config = dict(
    dataset='numbers of one to four digits printed on busy colour backdrops',
    train_examples=147500,
    image_size=32,
    arch='dit',
    norm='rmsnorm',
    fused_qkv=False,
    positions='learned',
    lr=0.0007,
    gradient_noise=0.1,
    steps=31600,
    batch_size=64,
    epochs=13.7,
    lr_schedule='wsd_sqrt',
    decay_fraction=0.3,
)
Rows from block 3, named by matrix and row number. Each number is 500 + 40 x the weight over the matrix's rms, rounded and kept within 0 to 999. All counts start at 0. Numbers have three digits each.
# ada: adaLN modulation (shift, scale and gate of each sublayer stacked) (model.blocks.3.ada.weight, 3072x128), inputs 0-127
ada.32:561486511519527552484482501468516488420530503485556461541494472538502507488523598541557498471511524497499531436511488473480450456521489557485477468486484505466409571513481461576467471478504535526525502504482542598453564506515499518547543483489428485525527498463509528480462535495536512480475559475486498505495479502531479533449523524480556547513527490481490522445470439474551486493510
ada.33:480506543460467407508563491512514495541428518446517480524509471533468493413464441485512547448486507489518462567460537477551485568522493397465501544503596493518446502496524422504566502588567526527463420489514515492525471521447431514600554458477499514411459488495505508485467529536541511505481480518551554511524519434545525400561496468523500432487478492480543521537475521517472501460522
ada.34:490479540493563501493549485422486529500501544503575482431474551520501493496471445547561477464503491508470564566528476570510512506535505524491540469538533524551551515559500450442479501539473408487491510567439487531488456542486563496522445494511512513535512492506490507514459498493467516486479469508533459498461505516540555500507504494532514520491489506517489481498485488493532508537482
ada.35:535495476476519470521460485458506509492511484529495514467505451461510510514561526541502518530498538504495499496483459469501471509422501468486520515500525493481503474411497471526523485489490469474496551498504543502460491500506507461507525481512527497524510489521494498506506501482531510494493499481508486498496510540499481535516488496491483494513482499484491494485497538477484487513506
ada.36:469479498524463495492531493506488500475500476507471520482499535529494512528529526472514523518504524485500475474467522496463511548520491500507542525487451499490474487493534447491543460528493449525504486469452461486548516488404529511460518516484487505496517507496501467464503508532492530512512521477535485486500464475516482525535469527488497426491589507498573536504491527511486496508516
ada.37:493523518509516474523546528503487550501514544529490536500510520491478470424458512540509472546465529466530547523503524556509516507484523496500442415508509479494514497438479489497503518488460491496516447524505549447526543531449530486490518480494518476520469481507482514463483532463508439471497524497508516525578493500441450539507508480513507508529461488502470521478458548487502515507512
ada.38:527554500491571488528476513471482480478535491474480554420505506543500482492515497499495499447502494504535501519506492483498487505474502532523488460480542519605512398486520387497486476454514514468492477525477462529461516531508450523508527512527510509598512501453482434477506527530512480510492610520455507516483491563439558475447511569468495594510565495482534512555446519471466486532486
ada.39:502496541497551460500463469562508483538544480515580532538548540542540503527540458477548557489508524489436532462455554470547514501561447501497572529503539493500448485480495522457483473520490471536480509471538473485518479445524543504561520528485505496420482498497504516531477502495516502484496544500500482516545461394496476527509516457434549381514415520490553511507488558513466495490485
ada.40:472513471568515491507506468454506483472488459426477538451490588540529502543502510546389481523515459501528522562526548527483470548534482483438485520543523478513505486539466530522583475444545501488482533489470471476536519513558531489507523470513478497456523511484522472469451530484493462502492505517497509508526477561483465492490505477499444490500484515520538521457465535499512475450570
ada.41:529505458533535446469403465483494488509506503497538479452478491463499493511502518549490492511490448501463535555523476526514503605501538341508497527533530474497508467442487496531562577526496458530484553474492511478520453480471468521470505561477454503471495505533538536483493451499454492504487561512489514498419449527508442538592507540526467534510502481515476483513475525472535497551472
ada.42:476492497505499502495496507516499482505510500522518527521495506518508497517485514483496476504505488508498507501497479497493488514490493526500494503502513504467512513507496483481502497494500531509515514496514502506486471500486484496481479491498512508491511506485504489508498496500509496511502488499480491493506492514496502516491487497510527503494483504512498503501510482497487491501461
ada.43:531448465486509441465510430487501589482492487439543553481484605590488496489517486441470469447507503504494476549532520546477506530524549536494470487514515526499527539470535490511449447440489438444493434543511502470532448512507513465486461476526517491584510506468525495509507547502470510497491581542543526539542505452458506504561498514447471501484491499518515505535453485492479540563479
ada.44:443518502517456481517463543505497525538517559501473521524506458516517493520530549493516487438489566498529519536500413528484454489443487477502535500504495491542526498433501512448486484463517517502477510483503534522508440448447513463513431495532469512561514506511487527486502508477564531494518556463515503494513498475532525516492500472477472536513489506519505499494474556496487505519531
ada.45:441490504486471498466584482549489470446485460535507540509495483504486505546458503490508524476495523465508522499519448491500549508513483438421534423517629507443504544502508555539510439532440517457547492553460543522493499526503466499479517459474525490551493525456497490518521484510529485500492512505577467484519443460537487482479496479417453541522491488467519545487508480549483495515515
ada.46:485502513465455530504477537499528517499482478494485444526478528500478456482518549556466505470506479477503575578507479534507552509483462555537519411475518494466466505440525500537501449463492482504548532503452566478529528551436524493496476565453472506532514507506530448491538543478569519505494535477523496502526485512483479438424519488527525506503542511483511502485544572517525508513511
ada.47:489510561528550515474504425526505417556476501460492527531477526544478494496493583491516504510490480485466464529493513564500492483515500415504469538509474501546462547470536553491474529480589483516524510482525412513524519496523475506489443493532523505492496477444499520517524536501502543514506459537545499491484498527492513443529505488520483555492545504497559524505555552540487516459476
ada.48:468484446576494585485474553506496482519471481481494495525501519489514515561564489459447518551503473498506526524528472524481517517485497544497515485486516506552437528529509439490495561472507516438534400508521527502416515458456444505501484552475491486549538494551490534498491452431478535501514443502499491515504447477385470514454518492534589512492488490513455497416521514508439508431455
ada.49:546510459485504541490464474507503486495535513503460511498538522493490488464497553521475483490516567509469489513503524516470470486487481531500525511475545503480508544528498466493514498545486463470513507465491465507523497506506530498426543564531518500439501485487505521494517478468490506507486501491447487488436496450480491502516513536491519431512451507493476482537508547514529509468551
ada.50:487474499430549536476462479498476500517486505490530531502519458509463506542531432535509496512508591499460543517514464513512586498512449519451455474468468484542575477510527533434490499506477537482531524496479476538518458510461462442486434501478511497488578505460520479471598462561477548472528500497512483496458519483485517486502470456469504460500523497511494558470492474495512497546496
ada.51:488504488454531519497544516493497437463492477464522485498520447459529501473512512463477543453505553508499508457485515536471485513516469534517432481450522509478465511455526526569505582542486461506473444497485496488482542486557528460456462540494493502470498501537526481502501503466482500496503571502493516496511533448488506523458491473514520486505453498533479490497476458495476484478449
ada.52:511522564437500537526511500507502452517486484482510540496548473533489478489460501424488491477473501468496517539557489484448498465511507550476519488564500490503472546528473535579542504421443514591513509534531529458568442510499472546472549478490540461487455491534494456487471492484473501471486460490505504531472508610521472499507513445500472507519443483463475515522443541486497497497483
ada.53:497528567508475564490434466495501486548505503475515500465441506482509486456517498562523529488515506526559507474492475483475562499501513522526561495420522506565498575450474469518534516508498474480472468524491509536527482493511470484549520516513482500538517492476536436493537539485431492518497482533463523514486458500511565464606507517524505453497489497482519506507509519498500490564477
ada.54:510492518525463524514559509533507443528566544505560533512502533493456486435511451506543541481500483491455516528474493541414442499480493537485507550503486508496469446505461453547536520541504518515502531513536468492486460520495587462557587503493547498498487524509496474498525479480452502488474502564533494517470510516431504478560490557543476606520492477502509538508575508509468520506457
ada.55:426512519498534500489451510498499513463462466487468487565536505476508525535528438495521534502496536516479480540492499495503505473495536554451511441485464507487479587512523472470478520539542508553541552477576447545560541483453470427510531544427523505479521514477481530513527514469517533523510520411480485507491443455449503498557504518544560483490497497522426530506494558468502487542450
ada.56:569522486534525535481499526493503547512447475499469471481505389451445497502465492520563537430501481492559387492448554452475502490554470426462431544542457506533547490449490471471542587529530461511458473476516532507556580532476496475494508524486519495473513504536482455495500445500461518498484543471482514500484501476485518494499507504470510548499514508498439556518511438492517468526492
ada.57:574490539518490427476455510504520496521528495550526484471551523492470506501461567454484604448499509469504426538510506499476484514500517514472518559527470501488554529444538479533470484525465450470577455459531490484424446512525457484548495485490458492438540503486513484536481441486459536545520503471478516499492510589403496472477499506514428573509581491465470570501495521514488483524479
ada.58:485481512483501482510513525470490460431503462519478539442503494550461508507531558512549442464490507500496478491532465429510447460545486558515511500499534500460526474488568512529513468578478481497543475469502509504477485496505478495520532496469484495529500478539478499518524518504473471500511495514441465491516494487483481465454498473568489481540478515480553551492455504526545461484481
ada.59:482485550487425483491479488450497469526445540493454546432505526528484535448464492439463448548515452523551498495498426507464530564525483510502494535442479522465540533467532489477512514484503534497445516492566514480519504506512561462416466500529465507516498504433495477501532495556512514526506461511488493484499495513553531482551499540503484511468556513555488558471478499511499487492443
ada.60:447495437530524516495483559484509513499542516513470449513471583467503531560521533498486463460503485491468475558523509478524487458545486407575507478500529500514546470443578594493536416437481485551483514481542500484481397465453511491527540505492479500509499508446493518499478533543478521505531465486480479484544543471492500528481475503488517485479449504512415545473487473472558500558496
ada.61:478489484546485509537495475541492536472512430487481552452547527465555494523498572470465488512502482515528529549467535473397515484502513496435519580505471512529509544457522549508523498499544524495462504478538501486485456476500535505454498499522509517532482499535488494461483428486527462518494442482490534502524464541476510538468514485566492465491473496529536467407446527480523514512520
ada.62:457481450437510555524515460506501441490507517514459516555502379521507502512476458516504510406517506490445501516462441510497446448535500503473434513494501508511539450490520521444481505545490503574443627484508519526491502494484461472490444510503501514520501492491476525493517519465491495514501485504454545482521488557495493539478535504489473469501518518513566497462502488484524464532455
ada.63:532532435475463517479445508490492452447542500501529509486487497435439523537541522498546474583508509498552492464500485450517510510510490476483439522502417504486508554515460503476456479509429486452517512487433461501505516489522441474470462473492478516437525502541506487501487479500469528501531539478491466505453548489545514554482476459549431492490492514514506447451457510511459500468538
ada.64:472485440515496458475567496500500509488529475494454493494495449499468521513504516547532481484493492502470491482468533504520460495513504529554506500488561495476481499515485445466523480551496546482471441541488519481420571477525537504477529492483538498423500492482491529481511494450501450490518482463502497495523466397444534513437495488497462451499572502524460447502534530493473497481484
ada.65:495517484477495471488490506560529502543520513488526463582548494547531505473513560453533460495484523502506553532550458504506544450467496465430545407523511495480487446483544476511522489561506495475528451509534552485534494480522475453508504513440463497543543510517533520524502463556507520495489575543452560494522470537458466511527548482501495533502493513518399482494496416475523498574476
ada.66:492492520464550455544521492516523560509520480434469531517506473596480522546492527467539499526508498481582473507488477488456510502521521474456543517514540470494467466526528498514502514455434544360496512493581510465540500520460533512514536592477513504461518480497495496500510500604489538515537462458482545488535492479495468505502519478487490470480477507483418481460486519485514468602482
ada.67:552476465526508470503423500500470544509525547492460529508508513461465488526458475555469539448519564509490425548474394496530500498534513478491517508506453512497497504494532479513500539464527519450499514479488456482520516483490602484408522472550508494576475519491490545470495524499544475491492516502540501483535483457519481530452520541469505512508502508492477477503447568506461491513502
ada.68:495460539498530499465475507558482453485479496468545445458509462494529526507538457504537497502517496510482532471550494483473468546507492394444533437517542505463502531495441457463445510498428482412543563489517387554473453471542504538512492508549444508473479475487499492515470441459497488507508541512481486487487572493576504576522510403468489548465482503526549604542515488495466486463538
ada.69:522478510553504503470518493510489561430495458488468448469557563551500499535520451532521508545502496502541532499474456459485476446492520521567413576524478495489458514468462514472490501492540507486449487470475522474463537502479497508536519533511503501481486491486491499513529501493508484506503458477480514504490465470490488521450484465475479517493506500516538472481448500502525487559534
ada.70:510492504510475518486491479475510479564488482497476484543469514572503499564507554418451606505497517500566516478454523446476496480510497502573454482518480508491507524502488477603465454520515516530508407458522486539530535492470408413465468453496473503561497502488492425503487508518532471512506540508512510500502479516487467502502487514542471495490438487494424527490455532491422509543481
ada.71:501530564556523509510511499497500458480527496498445453536544525510535452477519469496486561504481495476483499536514569504477574541507520543508546497536441490540483500433464423496477459479542544480486536521522561517431537498476593507501465502510536492496476512488487513487533553538488501481473502519517508522492458473507435516483512594452488517523470484486498461514514481491551531545580
ada.72:491502460497507503519464503500506554476512508517482518541494421487496503445485511529539504476481441489511542507498486536460469530483510535526549494510532495410515466410478482495468471469480532514506564536554503512493525505575561496526497546511498494525478495485517450498534443514535510490499497487533523527516528596506540511491495431548523475510535492509571470505495460493531514508491
ada.73:504493410535486486482452496473492507559503513463552541476509488526537509472511442425556468547504482505513553524470412487536489478421490448512484531515514497500436503545473525505473497552528508490459550525487459488493463506510470475544447532535425503485496497468484504509522472467515501486498534511447494496526494597513513489501488565506518474498495497516552514472494532511470482482528
ada.74:509505516496502505500477501480496530502474501528501485495486531474537493515493485527488502488492461499509472500504473478504504496494496560505464488509500500482499516494511473510499513471506512450488514517518496498492488496466464522483510500512528502493516499532496565498496525511504493495497495475499505502491532532545505500515483502471492518505502493495488476507488507510481500484540
ada.75:557495464525539578516478442467475538477481494537455552534493460556549500509498540506527537624496480503470536531510444537485512520476558484472467548513508500507506554480491446555481481594490495551526520534535484490510447489524473535442437524459591487499492493448496484478484489562516483505487505493457520500522470467479427507505538505502519475510481492505486489528497557491482483554482
ada.76:499491536526506532507502497483498480483517529462519522501541473504474514521554507471515520552493407485538480471485397533558523494468472531532524513477516490512507463513512501548455520508505510498476486483487501512518558455473484526508568478495438499508511498556501542505512536488494506490526526479511500515529484493517530479529485480459497481483496497519534558489489508491468494488495
ada.77:488499493482491509477403473526508482552525516478543477532474502456446501436504523501503487538526514513485515506481515548494471531507487508447569497583507494509552479456507536458493506541549473492513510475529516500592494490522553547510501526495461506486497503484488472489498462515491532510470492464462472484501558468497528536543497467545514506468522509544558560503530484440498463483467
ada.78:532501539524580565495546439483501481482459552494487475483500541493503493527537459469563489457490464490586461473506481410491422572453492484460472564485451489475452536545474484518458504533462521487575552509484574529501464509508455466464438536501426486467484493494556514467526433489540507504495457478456526480418507425513429494516511534537480455505484498493440444432445486514452495485510
ada.79:485485489483490436498505551526509514570471532478524487480514447553479498502524555473516538478516496509475499484483499491540469466508519447510523452496552518523502465519484492428521584431513464475476409528502542471582510496532531575506523549454490490471520489500480503481455530512482470513502471496446506495476506456596471519530475455465558475487433485506492520463544482479442518497498
ada.80:557512526522472535496546502530487492502443502434576516479511515564511502499502480491453477486508502509493513443538533513455519531557484521481497498500505507472493485513480497527470558448475498443507529504510540487490449497441477495562461473495479500506524508489526526525497492527463524500494550493475509500476500462527477513479491546472457591507492498496443485479520410491505479479498
ada.81:493531490397511554530466486533504444517469488479467531485519540486499501543469510513564506496491468495452506515493540506499503450494517515479558486485499499519543560509477529523467481456511464464522547495443548506537502497519476529487490506481515499506481499524478530523518531463457509489489499550476501500525466461503481499506525460480450498493506490494520465470446519477471498561479
ada.82:526549486490476475505431537522510511442443469536524461495484527425465499489534504515455471447507523494509422529433538458442485474492513480524541493515556513479494513529494499486497505591502548471520501440478561434469443517525528457494518508516506501531503504528485523508495434532523508504508505500494574505516472484540517543496510512524470480493498508486555502475432506520550481397567
ada.83:498482492459542463496426476503516453495471514475458450464470531474534492536519485517476563557518530493461567451529545503479515516550469446550611506483515505543478470506519510511468496550477516477461487502494466475495496457491516475524455490511502489456506502541460476499487490494458487494514572447518515507479529556508455515518495468495579608505494487508514489486498481493480520477499
ada.84:502503560456523423493509481522491487520494514488485543521527480464549496471480513533454468550501528499475454490513505501500522511503490469510490549475458492463502445440533500454520464453540492474490531502455491506540518511485530503539560524524488500514526514460509471496528555540548538496511550497525503504552531535478531462495499502457531485481579493493471564514512477521503497525537
ada.85:511506513478476510509497506502507483477468535475550474493495469560497489527477529441517490530504509497484512501507494564491521529478532486496555444450443498535477440517485524465513572531470489454435487497467498567522537502516530482503495529487478506504525507529512464512543511449532484496513551505476490503530545522524487496454499514482508491493443504507483498505543488504477484522583
ada.86:491489557464504497518443479512499536478527555509591419549553506435478520486486533513455481539481437490482543469469522503544477478495488528529524406427584466508520496513535580520525520475577405470451510540503454511528535460478486521486464430505479484546476487483459552501500513527493488493532458506463526491480528499478467548472505542519501558503498475554435483502468442519483515470466
ada.87:548508500522512512479435474524511544518500500475516488548458481440459503481458504480420538534499548524461531539493568468512483500556469510512446560527516497557548511480520505534444547466456525438487507505461525531508502507540456515496446493521543489493491493547497494493487463531529518515507517489474525494505478596516491482447476530472526480488510521492468473509525495506469505429501
ada.88:577500459486540551507427546469507493526467518546530480527493535500542501504528554526473517463490488508493494452490495495503491509491543455491429554465507495459461509488497544494492494484498517452457488511504494484531531531520550504523477483524514497513499485505491516528560494436506442496506454519560497518529520521520498451517497460435528515490575493502556521569520495492478524488463
ada.89:463480501516490512495537492504506504497571476477499500508505501515469496515508503426477500516508536490516473505509505519508514463468518513463469582448480492479573551449463493531474533501489476509504527511429496499490463503555497519492530496514548513458495521483493460493523487490527497501489451525489487497499471486508516555498476478523462499495505516503393536523521557480512472493534
ada.90:443487488459475490514484504515499486473429495470453484495445512467524551537506514476542506480520442511509503512502451503477465443464540593560565583469499490485517528466558515511555544532477501505489483473490527490488431476505461495458475505487556508477526493560489504546475447483485493521551530433481466476463518487482497459511495464534502527470442508545547487547485559467511450506531
ada.91:456526464520500496522428550452490542471537557512472488509536503487433497484522502440537515553486496488475568520492475504521519467528492550517518449491576520516520474513515530527535494483462559505411479496548516515447414483530480462533489510469501488424496524453498482505504539524564473501499489519493503505511520560515449489518515473487581473516487490490518540448494491507466491545452
ada.92:564478530543479528535452524408505475479524474471518488397472512481516489581501486550542493462489556501518509489477457505446467505475519460471461493493547509527454485500469445491531478548452533585475538478450503508480522512554496547455466521466435495522503488472533521501505509483517502500515457460501485493494529479505472529496518466502484522500456504519411497510415535500498500471409
ada.93:498516459568498524501529522493501515492456484526541530521448496460543500489570477477572494521521495509448534536516574509442461496535505480504471413499512478547531469524484495480500552485505466463508519459553502530523453517488443530507509484489502491540532505474529445533537611479502464504519451573454497528539476458510537550492435557541510467502520462507455567469547527520548503490532
ada.94:515491551488516517518520487497500527554486487486505535520487519526505500505479472518539561490508456500486535522502521531546509493482502529513555467482473503432512491489539520479498543549470475468500543515565518516483521518509536477534522507512500500526508495525496470492501460564518498505484473516501509506495523518522530498452512483505492498506484510492480550491532518511495502510497
ada.95:514506556469476565502555493445509479477533480488466514489477517470530494503460481520476482510514498493486456460485443478476483477497510519498461466529432494431478546482498503440502544460475520511470517535511468453508490483461456488539491530448525496498509503568482503499501437467549525499509514493548502504539487516538452484503494562513534436487572506496439490502462484501456510513482
ada.96:478526530460488514496463535486504450482472552437459499554541527571492484562573480516496522487492409504483473542470456486466502483473474588507580470518472506549525503507478521462516499469491461472535457488465442482529476510518501522521464484461499498471505505515497502498498444509463525492489490513505522495478468444488506468573457499502456426496576507469523427518514466508496507427538
ada.97:472471546485486506516525542497514498507518512450496462542547448473475507506478518446492479590502511511526575407461549437504535449538537531543511507499505481543490524526496453494448589519490540476537548541502473429513446495474548500503501479463478501479547454494521547523479515499528472487512483487465496489536523478507451518485479490445466518501474521521507453512458535506461527491482
ada.98:450514437503488507503434480572500472435489499531464456519493437489463513498464514500521458447516507519437488483503503521451469507569466545512578488519522513531520507504512505450461445499436514482451433518484531539501516499479501477483448470467518520498495518475506502518470516459463450514509467552511536478524517554540457463491475503504560399488516519507462549508487489512494494449480
ada.99:497479478492480473495477563502493468438499454520482534457481487527443490478546499489454524535529514499489478497475515521577523448507521481513482525493470517480514531476479453483475493510508493443580470485448551489526476559476545444523528475478501535452544536453504464515528476435547511512515495523521474494533508517492514485452344490532475441481511543516460512468525538449489478535535
ada.100:464543543471450461478562541594505520525531527476476464485448475478532500458547488480463530450507495538519536517465482509428502438629466505504468498555485496432530518482570498582565482470490552487496490551470505554467513528433503470455447486529473488478472511495504412481535480569511483492489466453523532512511479519493492490473500487566513505517466480500513450461462580474462523489511
ada.101:442494523493494508521482497517500538484514466514497431534546534467430487492514528455466482502474527535569488500497542495522472507447471478533464540528414528560477489401442479522482477502496520559558476497494535470531498526484480527448496545490438513507484506503491471506496597504534556508474499491489513510436514485530476529538494443482519422515498511506452467506460445487476508443454
ada.102:473498522538507508472512539544498526450472537554479496444448510486493508490485528527443561421508489497493450500448447503429482477513516434479461488513416515470507527565501438480513557505483502515549484470460521473495497475519533532517596483499485504501497527515503531528516466508514508503510492497505495498533477512493479506529505507474504435520479507521505495526494510526512504522511
ada.103:468515468463508480521432538489502488499518512491484493477479448484492511477437520503520565492503527507477511455546439532518482524549511552445464483494525508522498471442526528511551487480504539557449545527474454471523583483487553476520553543494465498578507508515527490543445550478513481495494463429457537491491570458538527486444479468550520499499495487518468524515460478508449503446486
ada.104:489510477499457486509467508506500502472453545476507496455521541492475493505457497509519619563495490487480542499504521497522539446487470546503531517507491489489504532459465530451511568527488508480524497508512521444467494489521508493495433442475538489517487494505505462506498515475456468496494554496479481501496518519497488508520485501516495523509510498482467524533501471509502512549461
ada.105:459498491462464451467467484507510491512525533498560480552481562458588490470460510479476533447473507524498494475478534474509449547490455519463500501551515508529498511493447514494513537494535409557431530525489499465418439483470465464521488541542421497446508501459527482497521476541479508481494470451570538497448468546470489498464574541597547491530525486480491488481438566502523551500549
ada.106:509506475447527521507499499522524544473495566494511477488457470521506488487538484474526475483486552497485563459509464533460493531497505568462419439525469510573510480488523453555516532540480494472486529498534478469498485535508505456528433562522482494536490487536502511509497491410526445498489538526497494492508485455450502445455501524526460511504575511491518464508524509477503519606486
ada.107:534483491478505439479543497463490494545444529500484544495491458459488505502508469485483484481515543500527517547481508497525496520490542507464515500513482497476480443468435475577514513521457506523455514504517507526528495485488464566546502530523553499515474509559490475536522464502483525514492398491461488501487557503478482536499488546486467549498525497503450523475543497514491498489522
ada.108:476489476503466497551538558488502485481511559502489519490516478529487484489522468544515486465473440481446470521525479535476440552484579460514428544503468520541424516523475473631445441437518475464521532488556492478485543500453491551409461516517553500553484496521463449500510533505519531484495489464515530484554490449471491530516507566550462534502484501471522482474540492514504491444641
ada.109:489478478482475452474465508520508519474535494532527496552508485538528549533486519465494501457530551555469417502500557444488512509524455592470474498500505538619480534465489563522486510552493529506484541506428528515552589483454540498480514543460496534516545516517532460524491496461540518535492457490481471457507463475471531594479500509491467514483524517548496526445587510500505472543508
ada.110:476513442525549435508544495560485489572478549552480518535528494508492500512521489434556440524496548513544544535512522493508447477452499485465506482463510496515513482550488534465511504478455443514488500472525490464531488507464461466497507409534486492472484492529482424531536561507515480495498499554508517481489484504502529443501515512520504473493526479522485488496538467496469545515503
ada.111:527540527505505486483406502527494533469517513501461484497505549519507495480547512464534471491519496481544488427492506480536535504473481494500460475485547501436576475490486493446439506464486562410476503481480489488490463459521453534443509510470525507484472499537481495471536474486445511493508498476546472502502508536488429500486436539518578439496540499491465571452500474553491490494502
ada.112:500504544517520418493496575484491463535556458519496464529531484558471510520471508514487479501486495498550452484480528477548485556521498459507472443510538467546433470526496488489521477446496497507473466565511462482513533484506440420526499471542568509492516510517520535494534492602468482491528478481490477494470459517423384519499464509518468539490525505541482532488456517492483493477447
ada.113:520514511538537500522467467591491485556519525501522528505488509466513484498537526475529524495494468476501527510477491465518558481506497440543519495480537496499468435507457507491544505484550444526518519531523501492501523498541494548499502566504535492480529493542498520499498561520483481481499513527526503509480454454440523521547471546434487510513466495494486432526482494494502528509515
ada.114:483505500521527482494491512499499482485412511511494528539499497514487479503551536478538502494476457507480464568498485519418511464539534524472449501526513507543494508486525528499505494469519525511507528510499507530473431476498531494523482560509536506446495510473464464490535484520515505493488476525523492521525499484485460537480518522541461575514521484481526503513589486473541546455478
ada.115:503462444488535423509444525509478461489487461505466544538474476510511516481455508506511530508525533489585411455466561443492507535551477490506460496567512516522515517499520484509462502529578450456505458509519522423485516478467592510429491457427472504449488473491520533498534498487567507493522482470560478487500529561473494521462503544561521468492478499514521435439459541519533498556515
ada.116:545471457483501509500505496512487478488490529451380455462559455539527507558525540523499501497506456510483554518504526556523515421531535526523584497516495486477479493535474463575561498521515448481519473458455460444503514494458551483511523476510498490584486500478490522504493513515492505501491610448497525504548419489530540473439514485449509413492501505481492482502436502474485452503553
ada.117:505496567467492498489530546482505473470503529506496539528472528473512495498530537527512542511490558511487518538506481479555489476405505580561480476519458524544498496498532465498504579501501554571474547512535529532482486472488499522563478552464526499500491494492484463485520566463535498505492523510538504492515505516572539511445521487530545442496547472514486484507498491495488496509482
ada.118:475476483468523559497508438492517518594461494530509467524567443483506485524423501469501475513493408533475554508489494458480496518500514468484566473502532505510516524447461551525543565566490520568592465460455416492499443543467469556440524494501491500452519484544514533527498562507494466489476446531511503508536519430450512498507523554507437547506413517490478482446415487478507539456481
ada.119:576459511485547538459474491408493458514579507523459466459481504494428504576479535428441496476478482509514576501550634522530555466497448509518499466513512507482540501467499488409487538504451547428546536475503549444533499530426488527530509532517512495489471492537466526457496488536470442524513479492513483482524476468524459510497509471479551536533545522514533492457464521511507489553552
ada.120:515495524546432534505533530515509451582483489454568477533452478413455522474514557538455434524517474497412557496508487487476491555475509519475444504464398465515482484533460498504518565484526419463423567484451509537504617532516546476422425493525460485515508478431505473488484513520510510514513455492472454501473502536548597458449481473512505492512520498515525469518490485468512494428462
ada.121:512497522514503445521470541498498441454493483504442495465505504572489490491493512523482516526509538499487543465471478471512548456519499467493468465483469509516521496472484496534487497500516511524525495522489487462500515519477478482500509486544560515423515521494486488497519533536498528503498536493559490493493456486510530504467462488500477513494501515503508488483524500491526496459582
ada.122:492517474477509455532539516496484541484502503464503463477519433449487515536506475496460525475527481484557522507469531463528515489473481538496485528483489504516502480545515496513536578468487497517463447472515538560521568488527464532524500502538487499504500476502513513529507424554532480501504479556513503491463563531489497471476484438448534454494545496525511542485536502514534486474476
ada.123:499515466543554463477502513450505573482479541421486528556480440482492497469499544475486489522524438508566457460488499591475518479499522546461533538533503517569537453455475509515515537460495465507475512538494455471524511497439527502518522512539499503569474502456498583487498537488465471492502491526555486506514515514587518502503477540449564543481494526516532447461493542478553518426509
ada.124:467510479541512487530577452542510497508452522474515509529568523565536483442539429519483498453502635485523525545525457514485539457527519486492480476516540498533516501504519479462431464476573513504512604467565502477477551499490490538499515438524493516559504492473494478508508513482465547485499459477484510502568508522506496527481452537516461439490483527516483510542475474478500514498521
ada.125:544509508504506517513472507509498551490556485494532497569514511536488477483548489461521477506509574492492565481511445502536493498454505488556547470553549486494461504483476480465509522434513475478473538456461459521514434495463476521420502522472520506503495506535502479496520559499511480487508473493513493525523520570519525499435473459451578488510504496527481476546533536527487532538469
ada.126:514474530513484525489514510506507478521480508516458478512493542472492513556528517476551476491502485550521423447541497519464438469503482476501461515468476504462502543465508574530520490533488500465517488499428443474519467493498508415494473471488478496478517509473493476482467557449525502517501477521416493495507564549507522514575495473551500470486474498510481517495458582483511500475544
ada.127:466495487508500455515561493523508532490465515478484485534492509513446508567461551485494551474498479485477500521520451524500521477550468566505480465476432496553455524525570524498468539522437536508458473492502497490449492508494534531518478481527530501493501486520502493539489487478558472513506411506475492477576507554547516457528506453536539500494516505494460533461533550523492488482454
ada.128:462507521555438528485546511518478460530498519570404507452559449536575511487550507471563475506525490487430444512491473493514451487514505485475495532468554510545440479496452482471549558505500432504513568495478565443466546507522436501491552480545494506458463488504534478503444559523509473525510490451489466486558463527561495511516502491518502500483512489515473514480564499495485542555535
ada.129:550488470433538568535526537485519534517457491413522460475445480513443502434567484492553540471502511503492461475533519526458479541570456515432518439550527531459549488496482513407483560502473471551482507492453443553528489442505597495466487449461515493492497482512515568477506444466490507487495544513491471500437505550535464435545463426515563541520502518500578472434495511533459524442492
ada.130:503499563508546563499470538481501499509532493461486433537502505549494490505490498560507521481496485484510531444509519423444445493471485487574504600553470508506489454462547488486497481555501492578449499541557443495529499494490501507553526451531498501505477520466521514525494560544527508514482500545569550496466551460449438517525511500560523414504499514489485464480470463535478486493494
ada.131:487483514550472463501470484549513521506438517525500518506546531518524496514505464478450567548492527493506449444474497488510472466537502532512548478544522499533432477463528524528541526482527502473456507448496487449450453491552506495527503483488490503440529515460525522487493499517463522503495522480482554506527541540502548485568506465482442495487474501496478468495538466526503491530530
ada.132:528516522494435493475475522499500499447509476531583499415431493518523499457434480485460486530506532483508526556511505512422541515541520517498434538452560506443547464538472546543518482492460527501497516543510463474467501554549516541532547484522476490513569517468495548517535554517579486505480541427534469515478528472495442466488512531501481505506534507461544434496601526506569552486463
ada.133:516505511574573509499456495519502470452517488497432455503492510493507488493564464542487492529505485491466509482524505491456504456463521546513502514511464492521462509458526532403527487484506494487510475512494464506485508521556503469538486494463488507469511524535487499503525468464498509489490510487490501494503529497517483482555491524523511457504499499509485514499537460507547500459553
ada.134:499488520560549458475522514512491505453472478508477451516462509569470497485445418558449534486497462501544562505476430537538505492523518549433481577499497511522538468507491518492526487495506472510529521507540477541532529487502517496502552542471515498540499505456492518498501491473486502509505490483510487498583515492492494505530504490524479447496530493509461471531446542495513501485486
ada.135:535498454465535457514491475482491486485469518486520485553536500512524482481461437509385465494485425498472487536517518499561518555468514485534517519443445505449514530502508462536475540504542511451477536495547484449480448492452474571459537549473511497537515508493484501458514532462466519483505409506520484515598503461532487484530474507530443463515484492510448515539444467468526499574429
ada.136:512487526449522457510491498503499509488562485536554488477556555508488483500536461486490502493508548475501489532484512465555494502488543518487461551532491483580491522479488567538503510482506516475499499493598499553518506527549495462453508412473574488533502502487488456483488518490518509488498477510505510519535560558452476467463503518530512503519445497486409519519506487471494507420519